config.toml
image_size = 32
objective = "flow_matching"
targets = ["rule"]
cond_dropout = 0.2
activation = "gelu"
head_dim = 64
inner_norm = false
patch_size = [4, 4]
beta2 = 0.95
lr = 0.0016
shampoo_beta = 0.95
adamw_lr_other_params = 0.0013
epochs = 150.0
lr_schedule = "constant"
weight_decay = 0.1
Rows from block 3 of a small class-conditioned image flow-matching model, named by matrix and row number. Rows with one number belong to one neuron. Each number is 128 + 24 x the weight over its row's rms, rounded and kept within 0 to 255. All counts start at 0. Numbers have three digits each. After the name is the row's rms in percent of the matrix's.
After each neuron's rows are labels from the 100 images, of 14848 (inputs lightly noised), where the neuron reaches its highest value: "strongest on" is what is common among them. Only what is clearly more common there than usual is listed. The data: histories of elementary cellular automata, time running down.
# fc1: MLP up (model.blocks.3.mlp.fc1.weight, 1920x320), inputs 54-107
# fc2: MLP down (model.blocks.3.mlp.fc2.weight, 320x1920, transposed), outputs 54-107

fc1.490 105:102136113159137165137123161130128149102140174129134127189117152159150130101119137117119135167132138140109126125124156124135111138133114120142146147104124139146131
fc2.490 118:115143120124183160125137130131157090117103102126147133136100119124111110103147150130117143139153101139150147139130121070126124091102120145185138147151066128111124
strongest on: 101 turns on; 111 turns on; large cells

fc1.352 096:154111196161161128173173150127115122152120169209151143123129131116138167099103123097146101131176115145140114077168134149142133129090110100122138100101123152182134
fc2.352 114:112153128107120153127129110145139118103113071144083122119127124164125112131181089104130143149177108128128098077129094134138129099159154115136138101184143117108148
strongest on: 001 turns on

fc1.145 117:109135106151065131119099113088146142125095108105135131093175122140148109106178140123165133094118117108158098148100099155144132120142141110102109127129177110107123
fc2.145 111:119125129141159124131128165142132128157138086127130144113130143156117150125167140111110137143100093132091129128127145127122093135136169136118121139139118115123151
strongest on: 100 turns on; 001 turns on; 101 turns on; rule: rule 62

fc1.251 093:137090114133137160122179128136133157131162146172108137109177119166187123122136116106108141123165145140128135167143110138120124134123125103056085120171091175147128
fc2.251 091:123119112126145138119133123131096093146115132132127126145147127118103122194136145155149154149149106143124101113127139112119137145137128106159141124141181121121159
strongest on: 001 turns on

fc1.330 104:137075116096119102149137130128137123130139084096116188109140122145100128098128181165126100116156145094156127107094160110164110139179160133142109136130138151125086
fc2.330 081:131120146112128154128126142138128109106133149127103157127130073076134116136187096109120133126088142120092111142157119108124153138106139113126144117124122124156159
strongest on: rule: rule 131

fc1.415 114:113127110139130164181167114124180148113131129118089104124109145119162146143128144122164124168137150091092178109187151156144099168129112118110116159109127161109117
fc2.415 087:144157103141101150143126145140121140157119148137150139097125155142122155158113098123126151141163147103124130136129098165125106140114150125145118103113129121046107
strongest on: 110 turns on; 011 turns on; 101 turns on

fc1.418 108:130097133153145145123149111137117150096111137144136077140162122105119134133148116149128143128113142187147099148110082137169111126148117167092090131124132125172132
fc2.418 097:107152155101090147131133130177089119104136130122144131125137142166128096122096125110103137142141132140102084125151155162141128159137161239096114123170157111119117
strongest on: 101 turns on

fc1.187 080:136133137137112072153128119123123132108123101106148143122113143094146095128099104170134108104117109094139099122112178084124149108131116120134157154130118093116136
fc2.187 088:143110079132116138133124115132101136133133154141108126133218139146115148142115114151106060096135142158155135109123078084123145134135133134134081148109128152125133
strongest on: 100 turns on

fc1.306 092:126124106120115125146096147133116117156105129133133123102140140119162120139122148131145121150094126135172145156130124126083106122124121136122159151121157145132186
fc2.306 068:122133144127163119142148119116192122096091072125146129142116131125144129114120158125130142127150081125187122124118176144098105112131121149116144155139166085157159
strongest on: 001 turns on

fc1.746 094:113140099140103155136114142155140131097136116154133127136137156100093085173123112131148140110115150128175122085101136139122160123126065102159107137140128123086138
fc2.746 073:111142139144075122109124160148115124125102154132116105141130121179131109094131148140114126120142110161112145103122149098144108112163114105109189136087136110148151
strongest on: 100 turns on

fc1.129 111:154118138128084127120143161185152172142150117114108160175122095097155120117138111142177105115158154100082132126159123117099101118122108203171147115134119120147132
fc2.129 114:100121105138163114123125111089122142121097105122116114103117153127118174064146160134132137115146087153131150126107179127168108144138080072131081120140156125067128
strongest on: 101 turns on; 001 turns on; 010 turns on; 100 turns on

fc1.727 094:183146160134136116104161134057144132144134152089109067142134181148128082128153056135145150104134133133124117110137138129143153140143135139128094160128117165115118
fc2.727 100:165149156112142111122134116180160151166154128126083141104134166137118126117115111140114159067144126151121147182123086118156101166151105133113122113128107143105091
strongest on: 010 turns on

fc1.226 102:128162129158150136116146147128149110124095135138126119160101156114091158126138109070127134130105175147106122118092119108152110141158150120135122112113111151106157
fc2.226 100:117109152126108144126124126117112078102118150122117107148145196209107122126098177111066126155182114103147096137120136136138140101105112113161137121194053132112099
strongest on: 010 turns on; 101 turns on

fc1.221 101:145124163152165122150130168144120121167141085119112133138155140158097134124155121065142115072134151131126146138115122156148143123119157127174146114128143138122130
fc2.221 106:110145137128128103123138075116133058126132085119144148125105108115128162150112130111091151198118109120162147128124083125118126147101123128101157137132123127083152
strongest on: 111 turns on

fc1.38 086:128098181142154128128150131096168114154138148134117121133155165122137119106150159135152155107126090121148139169088064111120094089143118136127165126163080114085087
fc2.38 083:103101168143159107113119131062100123101155128141101088124111169157130124152098143133143090109112162142158119132131157095096181159090152150115093126125122160167158
strongest on: 100 turns on

fc1.382 093:129134172132105108125156117132112154094177112145136134150119134163108123128082121068149106139122114149127044143095113146100092154136161206101131133144138177134139
fc2.382 114:142102129129118170114135125146132094108137133116125126141122116080120152141137158109139127143119115159085064125152147087127117135107074173137146146060153123107113
strongest on: 101 turns on

fc1.481 098:130081178151122110154108166112107087093100111091150150125123138153153150158127104146104106120151121168105122072142126170088135164124136170144096110137135115150106
fc2.481 099:148130119119079144124136126089120099149105116150155118109132146076142117154150123134102148113178126182115105110116127115115121116163127156129132089079125124105085
strongest on: 001 turns on

fc1.326 106:135153128074140124089141147126138093115119144137103129155155138104125145109140101159146142151140143115112122150130121079176085136153096120109114126138166120142075
fc2.326 099:098125147129107089103138117133152127123085106145140102105150112120110120150172130119141084139122136167096103097091137146141144078165145141136113112103102126113174
strongest on: large cells; 010 turns on

fc1.536 144:118143097136188130068104149118138139110133123148090154185136123120122152101136113119132107134089144124140113135139131144113039130161134139132120083153122150142112
fc2.536 143:155126072147109138134108192147114122129149094125169146126100118131140105112138118111143102156123125170151138122134107155125136158120155137133108135127121153131135
strongest on: 110 turns on; 011 turns on; 101 turns on

fc1.674 090:127159155118113145109109145143146101153126126124087138149101091111126168148139116132069108136140156080124172118145171133152087118082101115118128157112123144109106
fc2.674 081:118120097100104141059115167110135127087178097127172152133113135177121118112113110098116122099154112094113122082109094149162123122150146126105120112143094124134083
strongest on: 010 turns on

fc1.309 101:097116132129120138159124128136087128150156136140130123134114130165100160115103153158109127163138126117127148141119122107118129124126184126131108142100146090145169
fc2.309 110:131147103133120129116122111125095148081116113144098132122104073078129138134162181133161144119131117125146124139141111103150135157125113119108100169166133144109192
strongest on: 110 turns on; 000 turns on; 111 turns on

fc1.588 109:133117132147142139110159112113161107132112162178135106095129105143149121171088132083122145146129170138134140183110157141135144144077138135126106094108131096101153
fc2.588 119:156159135163123105121125136129120122098145174123130160136081149137131120115071177116143112134248109110149111161119140146147142074098087098150160162120123121145113
strongest on: 111 turns on

fc1.146 090:126149108146104156106117134166129109149147075130092115149128167129133125108136104122141124143125146139097139121149128176158143177181129158120135116138098102094137
fc2.146 086:161173191133130133144131127166143136103131140104107143093110121074131134128084138155161150144116094148122121165125109157158093183101125164105125149119113162138116
strongest on: 111 turns on; 000 turns on

fc1.239 106:133133138115119102125126141108142129167113101152119127173120141139166123137110119104111141082099125151155072132111153103107113102124139120115103165099140126188136
fc2.239 104:134157119109154115140126141146172110145099094142147145135128155124144142131107131129114147176111115143099149155116093115116125097104114142105123116146126118153165
strongest on: 110 turns on; 111 turns on; 011 turns on

fc1.564 095:148092171127148136120124157137127160099126110163160121133120147131107132121113146157096135118152147124140139142164120145115115095097225129128153099140166136160112
fc2.564 086:137098110093127123121132136121140110147118120141135118139118126140133114163115150119095129157108117121152062143137133149115119118118127105125122116157144129142080
strongest on: 000 turns on

fc1.210 118:092134153139123139121131150122198127138073143146126089117149129168160120149114125094062149080133151124120146132163120158095150138099102120135134135128140162149129
fc2.210 121:125106138134134112117128055165180119083146113109137140093119162068120159085096130123208123122088125171115113155126127118160108144114134156152115114102137151091146
strongest on: 001 turns on

fc1.402 114:165125156160130141132112098126093119201135160094120134200152142111151112142146120117152138135114170123104120188119116142078129171074132130131160171133105113129157
fc2.402 093:115133117138127138145127096110132142128105166131111119141080117078137098154126121139149103066151142116142142144126120182150133106065117083136122104137137123118151
strongest on: 111 turns on

fc1.362 097:137033153115127129146116153114154114113141110117139156120125094141125124142134195103125133155125128115142121147152124135135091155090159116139146137131103097112099
fc2.362 085:134122130127082143106143089118139112117157148135122113123131110121144134123145083155114118124109168141128128110130174147134085112156116158134104101124119121132095
strongest on: rule: rule 62

fc1.35 085:123123138161147153116128113124161067122150161133106142162109106080124088114107170137064127123112143084141122111151131146099129116136157114122183147104134148173119
fc2.35 089:143123117103176124109127163098125081136156134142113103054157165201114154107150095170087164091140096139148114135126124111107109158101147118109135121103128114068120
strongest on: 000 turns on; 111 turns on; rule: rule 193

fc1.487 133:139110151127089101098125119116162152137128092132104148152092141156142097112110138109169124103062132115132145107119172147144093152160053113111119123106108156162113
fc2.487 141:135148133135163107118127106126162094106134107128122130122130112178138133134120105142115104098038135126091128149113130096123106119174141137109141139100137134112117
strongest on: rule: rule 62

fc1.734 093:152140126101126136112142126125135147131107162162119139131145067150134108163142147127126126126132091155108126082125126140170124124101099130155117105114086137126126
fc2.734 086:151122090142126132139139117140114191123148116126146138123097110111094072129123150136154131107130108132131119093144136126110118113101177129075083121140094103109122
strongest on: 000 turns on

fc1.583 086:111150129134141103000109148126156125121143131136132118088166119058115118105138132125124114127159099095100100165117148141152140088140153142132127141095122132190105
fc2.583 078:139125161081131155004124173123129140087100144122106178155112120161142152125125135126147026111112097134095135121108107143107089119159110138134128153143131104135136
strongest on: large cells

fc1.539 109:149136134134131143093162159120113155131069168121123165127117097087122123141125113150138148118170084205118147138144131104130160177107133128122104082107171117172097
fc2.539 109:132147086118098136160143133116134116130204166125132120120126161135123153097123172139139109109123138092159126129122127156122147127141124121117124151119136104133169
strongest on: 100 turns on; 010 turns on

fc1.113 090:134161142133156119152127134155085134142142136104101130119151131155148161107122130105144105142144176138091113151120120147145133119165174121179127123112138143124127
fc2.113 108:141132145141143114121139117158170117144132144125126125135109124109128145132134131129123154118114141114086115176125160112130127105103103120073097073158124125099088
strongest on: 110 turns on; 011 turns on

fc1.161 112:148089140106174089104119181131121117121122128129129165102153130129106123127139161124106189123169148143086141131118123142137086146114119137150119160108129096095117
fc2.161 088:105149111098114135114129082102142089159123139133110126143131108169123130089178089090119115135144105067111123149138109124143144142134146129112117103109139120112117
strongest on: rule: rule 62

fc1.142 090:138165127120108149121137147105118146134089110141166101132134131153128101140144136122137156131154111132114118103104120116097098118117098136120147159154103147087144
fc2.142 085:140121153134109129161128134084132154119104112124140116113150116039134135100128165121158134155121088126134117114121134155085114102126149183114096113108118123155136
strongest on: rule: rule 131

fc1.57 132:129139144072111150119133126122118119124153097125131128145147144133101114117126113122118141127134131124150105134137121051095127101121129130149131140142107163159122
fc2.57 130:125160171054118155125127121119099155150151113122124134162136123099120147104155127136141133140140118138125202117131128108175128113170122111126103156134107133146112
strongest on: 010 turns on

fc1.507 121:147182134134135160140165124152155095131152150113130134128109159114098082126142084129215129169137129147116141148130101067178126151108113144083139149104138126186165
fc2.507 100:117138101138138133129129137132089104118121137119140128153142103169134111117115138122104128124160170096164112138140105113124178114135111126118128120125106117195136
strongest on: 000 turns on; 101 turns on; rule: rule 165

fc1.593 088:117175178150151170138123119124109141131126112112136142109145147113158115127151118137103175124135144120127155141164162157135137114108130131152133139123137128139157
fc2.593 090:105157141126156136118136114111143098122121144119109155103091127150131143128095126130150134126162178149104139140134101137143123127149121130127148154147130128118162
strongest on: 101 turns on; 001 turns on; 000 turns on

fc1.280 111:097120152129157170130142134111133145112157136150107101141144118117102080098118114140121121120119070205156122088106095106194119129166158139163140124168148136130077
fc2.280 107:154112181145098106089126107125092179152125106142155125130108166134127167126094166112135151169122129103160098146126085120145113088133102108148134085133134163121139
strongest on: 101 turns on; 110 turns on; 011 turns on; rule: rule 124

fc1.189 098:127123129122150126144139127149148087128126145127141112128178133136112124095119177130141134169110129084085097123134114102134081117094149125142131131140116123134108
fc2.189 078:100115138158140145136134146160112128129126102110082130102146140113163122151096167102116132149142116104094126126130113100167122124154059129148109165093124120159149
strongest on: 100 turns on